From a checkpoint of a small image classifier: arch vit, held-out accuracy 97%.
Rows from block 6 of a small image classifier, named by matrix and row number. Rows with one number belong to one neuron. Each number is 500 + 25 x the weight over its row's rms, rounded and kept within 0 to 999. All counts start at 0. Numbers have three digits each.
After each neuron's rows are labels from the 100 images, of 14976, where the neuron reaches its highest value: "strongest on" is what is common among them. Only what is clearly more common there than usual is listed. The data: single printed letters, digits and signs in grey, bent and noisy. In brackets: how many of the 100.
# fc1: MLP up (model.blocks.6.mlp.fc1.weight, 768x192), inputs 96-191
# fc2: MLP down (model.blocks.6.mlp.fc2.weight, 192x768, transposed), outputs 96-191

fc1.286:512522517492473504488524479530510519547519493480463493481502488478489530514505473518494489537490514526493497477530540522527493470524534514475484518504516468494529493500479518490511505580545510500476487505541504513486528557487496465458490510489503511536463538546518480525507486498519490505
fc2.286:502462531522500513512554518479490513480527506546500517531477500529487530509478504481483531525474511512497519466505498493468517467491507484508510508504546504496475497497479507507450496480452523508508510472564489478469456510495498494479490525482514475459446522463519549482522468526507476529
strongest on: bold (96); small letter (77); the character v (29)

fc1.333:553464462462508474490519483504471486511534500509492458474505505486546518443511474471453506494486515503494465496505507501464512504537570554464525476514474512510522517461480493516501513497496550464501476476500500497511530471516501530468513502506491458513470462438511505462507541493504504517
fc2.333:466486522469459497544492510532506527491521465525467504497501487539490457502448502485526510493482534500482527500497482507513515493496509483479518494536474539509505451568505517494463495490482517475466518508488500494505548520497517490548485504507514572490495549505483486511523510479503459475
strongest on: digit (43)

fc1.329:561529504482517439553502474499479494489501508478529511497481505533478513507491512515487466469541521499493480504448496499510484456516461505483493520465483469531513503511512462451485466527530518524536505525523483499517547533486466481505472473535521503505468485479473527511533514453521478470
fc2.329:474506490526487544492509525536464469517453489513483492518538483487471503536509531502465469461498507494507491523544501478530494533491502515486567501490524502486558503488511544471483515510476500504466504484490516481463473494478505517478470488500515438501495481522547468458499461500555483520
strongest on: the character $ (27)

fc1.267:507524523473504542503501497511470515477505532481469472502531459505441509488479499492474458476479497538514489480507442523517498488563505526505476522514523479487468487507481490480529502476464489499467474545495515495505474503498502510527487485461476512509509502542503513460506514512531472493
fc2.267:547481516572479492501487470491504494476475492524522531480513523503523489515525522519522539478465515520505468513504529537512505522528468484465486477497453511511510481494466512508505453534551544488474483516458463496504521451451527502501482507499539505521500508477513495521468450507538492494
strongest on: italic (73); dark on light (67)

fc1.52:500502485539509468507504456546453497507469511430523485481463491504481521493445478491534517483497487524480524523516481489489479522512500509468518474493503471537504519516498466442519537526474514488495527523481508505501504537507467485515521548489519490474545482495502460535482480488530535508
fc2.52:471497484540468528475488427487549499461460528493479505494511482519504485488509532478518520526515516526528513464451513511478505475562509496528513501449525476508541485495501469488512467427520474486502495488479531500490514494546482533505494468519519548536477501520545493474482551476501551493
strongest on: digit (48); the character 3 (33); the character J (25)

fc1.97:483546461484490464512507454498519475483470516513493502474463517476533492454500523469523469505476478468535560497504506532458493483550452522484465524548511483485545486494504521501501517514463489498492510499533437500496480510519511515487502523520518449498497497482501485547469508502490495534
fc2.97:510514501479491534512503514499519525523508545519501489521499518507537497500531431531528518447497529457492554527459489476511508455509477531506501501500503464490539495522509503451447485479460489560501512498455514546519461464498481515525507516504524474494535527502497487473526442467508551520
strongest on: the character @ (31); the character m (27)

fc1.78:498499515543504465558486523475521507470457484513494504479526519513495533547518505472476488485499499492467450458517488511468496491533532497490539477455514481523492470522498496489546536494495435537457473498486509521500476481508506516488534504462478531463491470462481539503497481500487501525
fc2.78:435490479507482559523475527520493518490502534506542480511457535504487508512524486491506532512518485484506530542503493469560482491549526475485493506455497468461508517520483492494512503494477521524510529518494517501530508496542491489510495530521464484516504533482525463505518445503492536517
strongest on: the character A (25)

fc1.256:510521478502479516481495488539494445457502493507504449506513486519521521484500491533500534486510489516523496531531491461502499483501521453436492467505476526480499465501454521465540483494545516511510536516517499535486501467482465492524492481457506503495505527494490470521512542520519513504
fc2.256:501497541564514500503552524468501485461499526486507479518538468512520548486484456501506495466477481470512483491511480525497480486525516507534551484496502508511520500486512434533482529456452487514515507518532461493529455500532501526495534522514516520487474494494502554476551508490519516521
strongest on: the character # (63)

fc1.661:497517487471488553528514563491532468453472523497484458539497522531499525498435513506537540514511517500568485496511526541485499482483515507518482507501516495498505486482448532498514496484508538513479543500493498540484468487508487492488486532495460483473496493483478505483508526476467478500
fc2.661:480481511514514502519504520559533494491505472462521467532507501446458540438507478519513491489516493498509503521501509472492516543474475470508499506459536515477526490491460476495492521490508491480499543471494518460468535486501544482546514505508498517525550532534483519498489475484495487528
strongest on: capital (77)

fc1.130:492499573473495519445506484532486505485472511463508510461484450506568555517497505517492499523491508480528524515474499510541513519545502441485485497477476505498495533515568497510471504510456497479518522541529505492447508494522492497517464492510484504514509516486538518487521506507517510472
fc2.130:486506499461523519477563516463517478457474457463496494509529489519503479544507487494516510506526498453500479492541517444477507441541524460455528480514487511491548507518504507532493537487469486505541497488483497473455509466492501556501490514516484541510478503510482512499478508456457505433
strongest on: dark on light (73); digit (54); the character 3 (30)

fc1.47:474517492515499478492493506513445526520484476500474498506490524502510524442475477525521507524519508501491545492515481494453476494479472490476507499471506490515482509482476526543472530526532485489512448484474484522490506478499475521490488435545473483519492486517478469526502451452524497491
fc2.47:509479522491509547503531535476484523469460509497504511506519472534486507529499480497512450466482513477486460506484514516523507488511506482500521551478467522519548497507514480483483454508492491508453491504496503507552547493479488523536568552495521528466539499511475495511508497466494507496
strongest on: the character * (74)

fc1.423:537518474482520506496480478496482517543473518442493546486524476477469492458532476485536487498465529472495478516503507530532504485517488494513515475495504457489575536445499548499468536480496502465500542518464487541477489473476466482515527532466487487521505485459506474484515519527473551496
fc2.423:474461465512503514485496509531512505481508528505537513498497493484504490517550526507524525526534515571533436497455537500492504533487484505541460465483490514462461504490473517516492488479504478519488520504498537486525507536465477526473537493554512533483468502506541536486507523485497509558
strongest on: capital (92); the character O (31)

fc1.663:500504543449491503466460512496491510512472482483504459505512510532471514445530510519488509479505531534505490493486495510515463477501467485527549507528490495487528499492449496477488494478478562516520519477456509477500504471519491465496513499448519557481511485509538552473475515525481517483
fc2.663:490523471538535466506438498525522499480527516519493516516500568519497508491482563483495510486482516477528504503493509555493500498510447483505485494462464504479499523505523480532505540524463508487508457468478522475466485484477499476520500489516495503543494509491468501537493516510519434523
strongest on: the character A (44); monospaced (37)

fc1.553:526487483466532534464496501484503503514491488537484500525510519546500533480480480528502514530533479500501481490506463512492504524487481481491495496530469531469484517533487525490511511503503485516471494487502485454421496543481493482568486521481483520502524475475523439449521519479519524502
fc2.553:483535512484471505455491484523510546471539515494536483472442503488510488502517524530492486485466510485485456522460460459473564484511505559504482533506471493555479494486490543532539496461457510477502509526519537459492502509531496506483499498486495503516486461531531494501492525467511434521
strongest on: small letter (89); the character g (51); the character q (26)

fc1.763:498494465478510513480501520521544554512507496500501546540519479517510435511495488517496504482477521513526457468487490498499504485480463527473492502473535496448466521496501512476522520475493488515483490497507467480500444552511487523492464485473491482502546521513536492478501503511506541565
fc2.763:539496491488483507518447469487483493511473539477504515515499511522475498479506552505449469506506478541493545507502525470570491529448521474517479489495461511508500507499545494548472494505513480477502513528489514488478467473516541517541465505503474478457473487528479479497483518501491478474
strongest on: dark on light (90); capital (77); the character N (29)

fc1.744:469509480459491510474562481494487489484495515523539505534478498526507492499504480507500453489515498484507470509511468511525512485514475513488508558502495460451539490456514507524468528476496537458504468483497502517539490483524503457474511550552507486434476539488489473496491475514514524511
fc2.744:489494470492488517489466520473468469539518502503535469487517485474471494495519500538447499488474495529507479487511491522493510478489500522455495515493471514530550439537503515499496514526507515525530558522490541514538508498465487486488473490514519493540558491522513487521502482485531501475
strongest on: capital (93); dark on light (85); the character Q (56)

fc1.457:473489486486468511481495520523503516556484505540475504483497493469482521503497491497497446536510515538512528513509537479525487513484510521510529502461541520581533499562491501522550498512519501497510509527479446504496496484526535475494530509513538501526474479436476465521514530472553503488
fc2.457:517507498488497491437469538536451502463511481487508494481463514506490534523508488540466485491476504521500484521513493528492440527498465499496478477499473478534522506497471487510537549440509501503529485516442501523475546527482500470502496487505528485486533481521512514489485518487514515467
strongest on: the character $ (42); digit (34); the character 3 (25)

fc1.561:490514514519441497528500499485507505482456491506471477510502471524507515505509458496530460472532474519479499501523464470529522514516497551522528498497517526471491532474527526469513531529489514484486500490489488523461487491495520489472486504506480566481460524547494531495512512549516468506
fc2.561:509492478532557509507529506514472503521504501441542486564513491483478499476488506498501512532472492498481514510511513539466473505531513475491498462519491438544482493528546487482480488493471510453515514481515496454537506501508464536544475464520512520495527440452484516532507485471488492479
strongest on: italic (72)

fc1.362:460508488487502490501457531523515477476480496467540451487518530512510526506538543503527509560475488486471469495484435509486550526504510521519496501495497521473489477484505506433476491465522496474526498523537477489492483489502485491450498510538481482514509508519495491477496584519493507489
fc2.362:484458545476477509498499480505510472503495501499498494518517493482462526474504512506495465515512517524504556505515507492518425474465467483498510534489468468511488546531505524547513525496492493481529501541517470474475491544471485531553479499528514546507508504491456512533532489545499498482
strongest on: the character * (70)

fc1.764:484500462520479507515489490561532514480486453539464442502495479511545478467521526470478515477484490534485478513464516480472492471482498482493461484509532513502524517502496538492488491514558515504476473474522516478485488490510523491482454546524523503482496489518522513525506504516482515495
fc2.764:523507475538482496528522507452489495510482478492512587521481523477490451474476479510503498520542521472494519514527521491524528543500499514504514468505457502514524482427501507510512464439499506517442528508516488493501496509466480513485484509518527487522503488481525503490507479471477511531
strongest on: capital (81); the character A (35)

fc1.673:496501516534513467510478508525529525490494528512463540453513518513498509478500487529462511506494537479496483465492490543470527485555474556487536514486507498478448487486518473520530531565502492504494470511490516487530474497532526493538490511472504491510480492530518506512505491473491502506
fc2.673:492517494507530493512503542538455476497462503519495482500502544473451477519491497502498449535475528514507528527509479485502491517512465477530505413503504504477461526518498506497507489450515492500503486499485497486556499524471505505455528500493465508470492506512451515530519513490506511518
strongest on: italic (74)

fc1.211:479466522572535485482509492540490496471480535507547515482494517458493539531539475478498535515537510532501448468511491528485520437455495502468482490516528492477512507464562555462508513461517489517550509517534505488506502481474522480477501456455503511479522508507453472428487484520518509475
fc2.211:518485470496439482506533525517467493508494487515490478509501458502481508521562473534501464475488487504468529532511472472494479500474537472493480522503482531491471506517471488466517480479491512527493501484503512495433502550513467469539512525482513487508472507455474500530518533500490469514
strongest on: bold (78)

fc1.193:485492502483515482521486527517478491511470508506530499483475497488480474506446497526501522470513510516498528502491515537500508509557532482479516506522544539522486561561508466445499475499473506491556487520471505518507506535521489501500469523440518505544487514497479490504508520511450503491
fc2.193:496469514533525462496506487492461526520490457503513524527518502442494524498505497497487499500485513527477512477507481485517531532528498513544530511465478522515475507505508478418504492431526528460502508526558485499491526517479520473507507522512494527508490509480503508529501484510541512527
strongest on: bold (81)

fc1.543:497485495489497456511520513490517452516492478506513513497462527493490510475512577497506459550547538505469445501474491480536498476475481518490525527483474535536543518508486453477481507503471482527513472478533518498506519494528534522501507520510504510512534490515511466488511454493504472518
fc2.543:495535487475495486490539524511534439521493492487495485516495491479479453506508489506505458453486520541466480491521500455487509489507497514456435515478502505516506479493487476475486499515516504498509479469558514498490515488472519517490493478466549516511491522506476495481464456471539471522
strongest on: the character $ (28); the character * (26)

fc1.402:541504481495457484486440497525481466505499533517513505524487522490507524504512459469500498507550480518487487509515484502513514508479539453516534519514481479512503478505514565461524515511524508541507486493478515507457505457519524445501507490505522477488511497534505506471499515466445525538
fc2.402:481529474535525520531508487513544504514471480503572482525503512482468478492488500522468560478511489504479544535478494494480485466519513533514482473448562519469516540518477470517502529521485490506494533522452485500528532491533506480484500504509502513516492529499547496524474531494458473467
strongest on: capital (69); the character C (28)

fc1.10:537514513491498485491495519513553520499455514446478476515501491521502520477523510475533466522493510529449507505504511492459526491480464489524531503467521516517503475506503493544527507503518498503504474521552454502468524532475533502510520496542505461515520453495475480529512484502488530531
fc2.10:493557493448497540506472510499494462506419478492515520428501489520485516518508549469525490555529522499523475530508488515504480502493504467481529529503475514492538518487483487455494536544521492474539479475469491511485511506513484490506484523468460487498491539507449478542470477487488518524
strongest on: the character * (75)

fc1.271:547534535509481473496472484505498512513520508522528493492486481512507508537504511475487506505490530493510541502498484493523505489493447464481495480531522568483519467483537462515501481499516533491480481485462503518452531483463510477498536538450494542476471492465529461507470500541524513468
fc2.271:523482503525477477511517463534457537545478497509540467490495468474484515499469534554465467480528477502521480488480527517508501517509466517494456511506454499521548484505524537490528494500541509516516502481493458500486522480497494540536483539508475508492541475500499509530546491500516505485
strongest on: the character @ (25)

fc1.109:519548540518502446469492503478501507501459491513495544506491472537443480491447517537490534516511475515516464539535562510471484486454504500480460511549493550484493511539486488490505481523502518460508506496513490529479474530543549479528568468525532512487496524490454487544519515511507495472
fc2.109:511480498499498513501503543458435484494487457493501526526500533529481514507533527507482460517478507541516461457551490500558502532510503492484524542471524475487491498495477507458451538496518542503498521473521541504490536493481517522494497514481523467518497475519493515502492481522483495533
strongest on: capital (61); the character P (32); the character p (29)

fc1.163:499500488529452511520527487501519525504484504494428508527504554502508507475515529492488514481492520516525474470496499557488523493479500503482469561502474508485527517505532503450524514516514555491490500545447485540522516501527494502491454502512452505478479455484485585460535508505513476435
fc2.163:464525523492545476482543523502511518537509482496501469529529495540500454515527488512500521453556546518487546519489542504513517472506535496476509509513499481525452472503538465503437497527497508526484491469490526467478476447463493476487456494484527525512515523519537506471500496463498521521
strongest on: the character & (26)

fc1.156:476475499508446493500510498485519584543463491501485473519523530489528531487539488465508517504505472489492514516503467510470560515511502516510490488480507472488485479473505498502503510485481489502504517529480487490526488486480485443454497506553504542507508468479508549474494504487505492517
fc2.156:459540515526499485505476499458493470487485503512483527500508503513497525483505469521485479487497535493516532526488514476493490518554495466487504478480527485483489461526483511475524523527489479510488452549470519512511485528522495501538491485462483504491527489511489477511583480468484477463
strongest on: digit (41)

fc1.695:491504500528498540528452495494505504454458441485505444491521513492478511466494482508508529481499543491530468489494482525490515491507503481496535490496501486497549528494472482496490491510539512497474493459529498490477509507494510501489484483490536498467554515504497512512480500485528524473
fc2.695:501509497500528512533517477460479455488530495539557493488483541515495477448521464522489477437479483505487475548502515497482494491511451525483520523482547470480510511465474508506510489460468498499522525461514521514551522520515480522493499495506493509537508488499483524510512496535474497495
strongest on: the character A (42)

fc1.633:521470506498486504513491471489506477484476512509496525521520511557471500514493524581496519477505438510462514515513491468480471480493479516452433558478519440469482477531475462478486498463516507467521475532522501518508513470506486502507516531508524484532476515530488511480572448510510525499
fc2.633:513482498507525518478506469497473515476545547518507448493511548490509536511489512511485482499498537500505483527533495499495482457466506523452527472507519536529473549509544522487501506504447490514492525499457484520489494467509537506478505478543476477544508518526495510474460553466491520484
strongest on: dark on light (78); bold (78); the character P (34); the character p (30)

fc1.655:488531503488476548526484539528498490496489490502510466530490445507489520467529478503434496495470581519485473510485510509505501496528501557490489508510507483502517496476480495503475498508521492537485508537500512520520497507482551528552482462491525503453491516506531501491496532460531513506
fc2.655:504490475487455522520463471477480459448537468511484521499491506504476510525499455507474498515436524470527480469502507531498505486532471529506536492503502512517541504487555501485496523477506497469541462531502508481550490518482486528518477494432462509489506480496521571507508459534493452514
strongest on: small letter (100); the character j (52); the character i (48)

fc1.201:492511468442421486526471481453506488519457511537482483458516538492517528516508484501469520483488501473512472556498524482500528508449520488507518534532487446511498534469479497526504514541483512532466485509511464518510535512486475525429494504483514466499543491517486483484495488519518490493
fc2.201:539484520495538492505468493481568496522499514512504553554450488524474511482494496496485508487509449520497544512527491532498454507534470499552466472533538467509547431466532552479535477523522479520520548505534528497498467492527491499495527532475492489461528531489474535483487490516510495505
strongest on: small letter (75); the character r (25)

fc1.739:530503520495530527471458526526531494484512480483463539500511491478506513467503545464518514512485502490487576530488496500499523536511525491502547499437546524481505473490508472432514517546521539495478499483520493499522516529512501484480504506468496456492495485464508505438528504518483491527
fc2.739:485521499504509493503487495496510510497518494526496510514501517552490528488491529495490519505480490517505487504493525457492535471475479504541511510533517519487453466538498553535555509492525519480468513491535465509529491523509522513535471499493525515488488492546496534552492517502457489505
strongest on: the character # (31); the character 4 (26)

fc1.421:518517497506530493466444446520543472510539495488477505505513548547521458520497510458467533488489523459532542529529473490500469520533501537480490501493479527465494477505524477511490519550526550527491503499490466483520508525540487481527479500482519474512507503486490474486483469542505490490
fc2.421:471493497505499466534477481518501528469525471533466526480531463504498495496456510496500494507522470547495528513504491480500541542499479497499500529482502500478454535478490488450478461548498486472483493504503459526512506479522502525449484460481510501523485528516472539470512527457570507499
strongest on: the character & (33)

fc1.153:479511536491458526501472500488510522497497529484483529419499512520495496487514492497514515523527526497456538467505536485508508534472472494537486512472493506491461490489483465487510496445521445497484527528508437473491456507518457478466535474487476508457506516501506492520457522506515500478
fc2.153:533509535450524479525546538514522479485459510484489504501534513477469515489499510463542494480540477489519483483507507462477480498494500496452490529524463488518467505486501498500479516496474546515472497510477490510468512486485491517484580475518499512467520538488496528518496514457507495486
strongest on: the character $ (68)

fc1.55:512473460498480510513531531482525528521488554471500430476484502522529504477507519460495542469487534487478549502480522495504534534508526489509487516476466532509523489513497464480506485512496483473494488526523532454538493490508483471485514469438508514483481452531511526505506496480508495470
fc2.55:498501504494473505512484500462533557498547472487472520468515504491434552507479514460453466530527505526477516484493490499462479475504439497524549480548503476511479506461533491516498504469524467524513539469521484486517489488508453521501484484502540507438512486511483509464502513532527476486
strongest on: the character Z (45); the character z (27)

fc1.569:517518481512505498494475518492499525492518500511510532512493505522491489492434498488483518510517529477546496531512480492524514513516442484491487535498513503475505480494487513527472508491496488570475470528490546531503507466521471488513449531466498499499477506535494492532468515509490468462
fc2.569:456487514500518513467479527484461446488472463523498511487517517552512524481501525462481492496504501511490449484502521521515484503492437473496525503523507517436470531469485493495470471515494551513511494515528521440481463510516470461499500506457461498504516475507487521479488544514524534483
strongest on: the character & (75)

fc1.348:531517505517471556529520501516468483492420502503484516498520471470490502478525495477505517458508512484492483525472468511489482495556506534474521510520547501521503536518491510531503494492531457487489475498489543507484457489505500486460485504471496515506491482493511521471516479505557508445
fc2.348:493495475500518476463492509507493522499523544488558504500495511511545496518482502498469498519453471522510517478508536523516518505503495438479506455523472499500503513467493477523441512533513502498500512480499446451518530520549483531492499494497493494515492477505518531521508511488465473489
strongest on: digit (46); the character 7 (42)

fc1.316:491564550553483449478478479444493489498519488505512470491490525478440469514531512493454524466525492504486508505522526490518540506481467476472517515491487495503533507504470476496489524468475511495492524506448487509458539545498532477483550505511500492481496526511496465496463534509514545509
fc2.316:470540498430504494531493516460498495504507513533465488439505499513553522469492523489489469433472512514543520496550533481507469503503468489503494488488485530471479500456477498496554457504498474540532509526513461483527510516531511474504542537490482505477486533486500482512488451541489486512
strongest on: the character A (45)

fc1.364:501529506499463453515507494491494496453484469483542470511511500535494541476509482481528497539477547456504498473504488537536522505553465546489439472473491487443520461473533555506495517508461495487462506515490521498512523515494509515537475535549522516434481497495518492509473489461453473489
fc2.364:498525494501453523510482528499472482518415518519517503524462493464498490524571474503496523484522455489484507551477516502474465515495480547534474520506502485502499557442529503486474507480487518482504531531471498487539506503502464480501533529501478508517512486509481515508532482532492546529
strongest on: the character @ (45); the character O (26)

fc1.525:512519464487522494518514534534515520503539454498471544486495547526521492476495486505498471511540490501563520527477488481524533485494508519495523516526489505525491506520494489494526502538466486480507472542488473482472516521466523529458466503466478554484486505466481479473559475502472525522
fc2.525:525482494475451512490508540480497525490502512517450427513503499544542537485496517545521526493484507547497486554469491498524520494488531480528458455492530486483482502538530503491528504487542516472526512485486519501498511449499470508483502497514483503490483483522508514483458529456498493505
strongest on: bold (72); dark on light (68)

fc1.162:512513461483502487515485483480491473495475536503482507494532519531536479513462475507499487505531542530479494482487539510510512469508503518497500470510497493449471514439447461498532527516489550503512509460500490479469507539509476456536493526524497538489518501492550450519503480529565509543
fc2.162:478496531530501521503543498482514539483478497507479505493485449507491487521507492501511463486462537508523504487497496488507508451486519530520444520519502487506490504499497460507514469538480510510542471481485501466490525473478471495503505558463443472480460489531452513538547509509523491510
strongest on: the character 9 (44); digit (44)

fc1.539:525497466471481495488498510482497511500506525475453486519500518487542477444468530497504537468480488491518469508469492532440521494488450497478445512508526461504487543505483518529499529522485475527507482530475492517509436468496468478474479502452486515468480513497507547502483481467491574494
fc2.539:480516502534490513511521498536508482493491474543490502521510462513491566497489506469479511475527514530517531475476547482509537482485539491512525484496475549530489480468503463478450503489527551500512498501511480467505549498498509503499507519550520485504474492458507449499501536473477480470
strongest on: digit (36); the character 3 (31)

fc1.218:482478490517507505510517466525513542494494508469485460517491495471510534509505467506461494551518541526535458537503477526546450488519486504474462486524479494464504463536474504499512486526521472443498508489460500502468559536481512495522496532509521517525514500491527496525481539479484492506
fc2.218:495517454506516496526529492454499531479489508488505482498472538519481491527470506493505518489473506525469504525515528507517543458507536503515509538497501517470525512493540514529500522482489503440477501517531495482476541487504479471508523517504501501498516524531487493497570500546509488513
strongest on: the character @ (36)

fc1.136:481476475473456482460486501464491495524500490511528503533516546507495488509507540481516475487549477507482485457546503507457531477437497493478557518498499471510499486463511513508482474468507545528520502501494523528523488538492528536501508534467567515531472497492460480483488510445528475480
fc2.136:493465487522516522464506537463537519466459497492517465504505483464507480522525528495497521446490528521521494519469497472489533466469497507507536494486464536529540498519494458459492495478546529471486529522464476426520526487501492527504484549499514497445492544468504483494530497532491489502
strongest on: the character # (47); the character * (28); the character $ (25)

fc1.95:556556510539479500484493478525534496498506496514488472497496498542510503493476506498485493500518504544549476500482491512487539489522479454524480514539498507493534477482517481489471488502554502518512511493512453494427521543522493500453460500505535541522471491501570473506480450504492500520
fc2.95:443472499517572505508522514495526531507489521510515467540508527435488489481521514479526498476459487486484511489518610494501494484494483483478537477450483528513500498503496467537529499492517560508484464515477525501516470506475521493553493525523542466486491499483484475522525507519523492506
strongest on: the character # (39)

fc1.341:514480514519518503501527498514535502514433493507542527507492492499459504499568554496509513456493514531500474507512450532527503545472504524462463505520502494498527487532456515505456541525500503497444520536489473523493519543507534531491512458519507481472527513487508506524574524512495496495
fc2.341:489533517474461571506463470533496527481488483455526486467523520527493473555517515535470500512538464507503503526488495524487488507524445494488491553471548493483529504498494440441490527508528532513472489512500494531476520463480480502499524497514495492510527521479510499514508501523495498488
strongest on: the character @ (42)

fc1.761:502505507517445470488500473450461534482474513511472524497490513515533528469481531519488520521530498462493519496446499506509480493470475514548511475492487499490483475463536534482522475461476511469454462492475544472543535526460521498474539494484544492491478475491516505479500522520490484515
fc2.761:492528466520489498502523521473523498500472543532464531504469515541492506508517521520490474497478492490509530497500514487521511508522497530515502487513469519429486507506478488490530492462534487502509489470496442495475522460493488490523496507523528488532485504453477499515496510515540528502
strongest on: the character @ (32)

fc1.700:532518527553526512531462492470490495505512532514495481487509493501514494478546464538528515473514532498523501480469526486490490487506542538505516470503488488463497505502514485455514533502432456463504492482496545503484471474538465528494489488523512539476517461512527506498541479521507481485
fc2.700:527519481552489475486498550506498522542507525500502509488485527474487456509485485475487512473452511466554484517536519491486528498518479474513495527486504471519462513540484488504512512463520508493474515491497510484517524526462481513485509455467436495506465484510482480438473490507511523529
strongest on: dark on light (97); bold (73)

fc1.338:495512465523476466496516492510497537466510473487512495514519496516524521452501526555487502491487499517480539533481473479463526508478473462497478494494475530483493482453502475456488518502492517502485495546514482484508499545491515456476530508448513501489492533504497559523498507461503489491
fc2.338:481501521525477504501484541444580479501489511503542498469456509471524504478498472550472479439484555461537445556513529481488504490520508524473490488523481513470498484544543533506508518497507487508514516509501463500482526536461448525488478493473491481475542493479522469466502507524517533470
strongest on: the character 9 (25)

fc1.187:514501469510497455499486498505447512503495461488480493527501491511506476535474479447512531521468534512481512545475479487512455543503494485475459510488474499494551566503540462520482535505494521493474504498542470551491544490537516525477517471472477526488506502487550488484485532500551516518
fc2.187:481504500471468508506481518492550460527501503492533490514457456532538500508513472488497457479524510500493482529531521487532542489495533494484529486510529489493502452509444495492546499512546494502502494467521508438448506481496495459490484485515485493495446476502487488492543492458497485448
strongest on: digit (31); the character 9 (26)

fc1.687:505503491493506505536494448520531465508445469528482516488495530503458501496481534516494494504532516467514481527504474498534504462509492513493490488512492498508453531472559468468515484456509504525458489523472501483527474443450500476502493515505496480491563539489492500479456504508526487486
fc2.687:514497488463535471496489493488506502529454474492480460503495521519483535475478504485467494534502457495479455462565487517529515529467506522470495478491483494488523477526489462507421542503485507481515545488533511473534510512478546479538491456494537444508446508508531501549478492518500465505
strongest on: small letter (77); bold (72); the character e (50)

fc1.192:484474513539503480487551479540499492494483491500512454510515536462497528461505484487516454500526501506446487509503532474475520479492503442468486506469527523498487465441509496455509470513495508490463525529524509451463471473508503426449514533474497520498546482505507490505443489501511494474
fc2.192:499470520477492484508510471529517483438477473524534525508521513481498470428488425465507479492531533479491532507445513472511467490451531468528522516511518501492532492484483547494486515505483481489510479506477508536478503534481484481478502486520486491497534496508498468520469512449503482469
strongest on: the character $ (34); digit (34); the character 9 (32)

fc1.20:490489505495486538511520492503535471514498522478494500495515528532529493505525569517480531512522480493536520471486475504497529483520511495543506550464513501485548482460483518470489455480488486501528497506537506455445517547509482517491468562501510530533514497485482516489541486510551515529
fc2.20:490515505438528489481476461507540526464492428540548481478516524485480490517524471494544502468532489477449505477527503528516486489501462461510515472525467526496491531512562520528496515541468529459512533530487510558545474538502488501497485451511492517455505487528534491517498497489492470515
strongest on: the character # (43)

fc1.690:529510508496501463529479500490534496492490483452478512452499513492496516514506485519545519533536508487508503489519497486480493481495494528517513553479514491545555540552498504470511520523497512505484456520468477504476528484496545472467494503523497516518523517535489485517454547502544496469
fc2.690:481505497518500476469502530492476499547494556502513498495506516467481539504458491537479483526494496476510472484462488491494497538462555493466474480515508526512477524520517513472475477509471493491512492512494449472577503449508519507521543513491520502448481509514473521477492492521495510505
strongest on: small letter (99); the character c (34)

fc1.738:485484503512530466512485482520482523468484506482513512583533516534486510479541510567489512494537486483484477470510509496471507490467497489490470477501500512497538481523467513501484503452457519580504519505472515496503498500480543564527494513487492507468512481479481463451517437497526489510
fc2.738:549503496519504506502532508509525506535527498462496484453474526438507525528518528525529518517527489505507501479484545477465545496444531516493479548539460514514493509506506487507508528511549490492469495493462494516511540502497525474477505486545475529486514489489478444520493473544508467494
strongest on: the character # (43)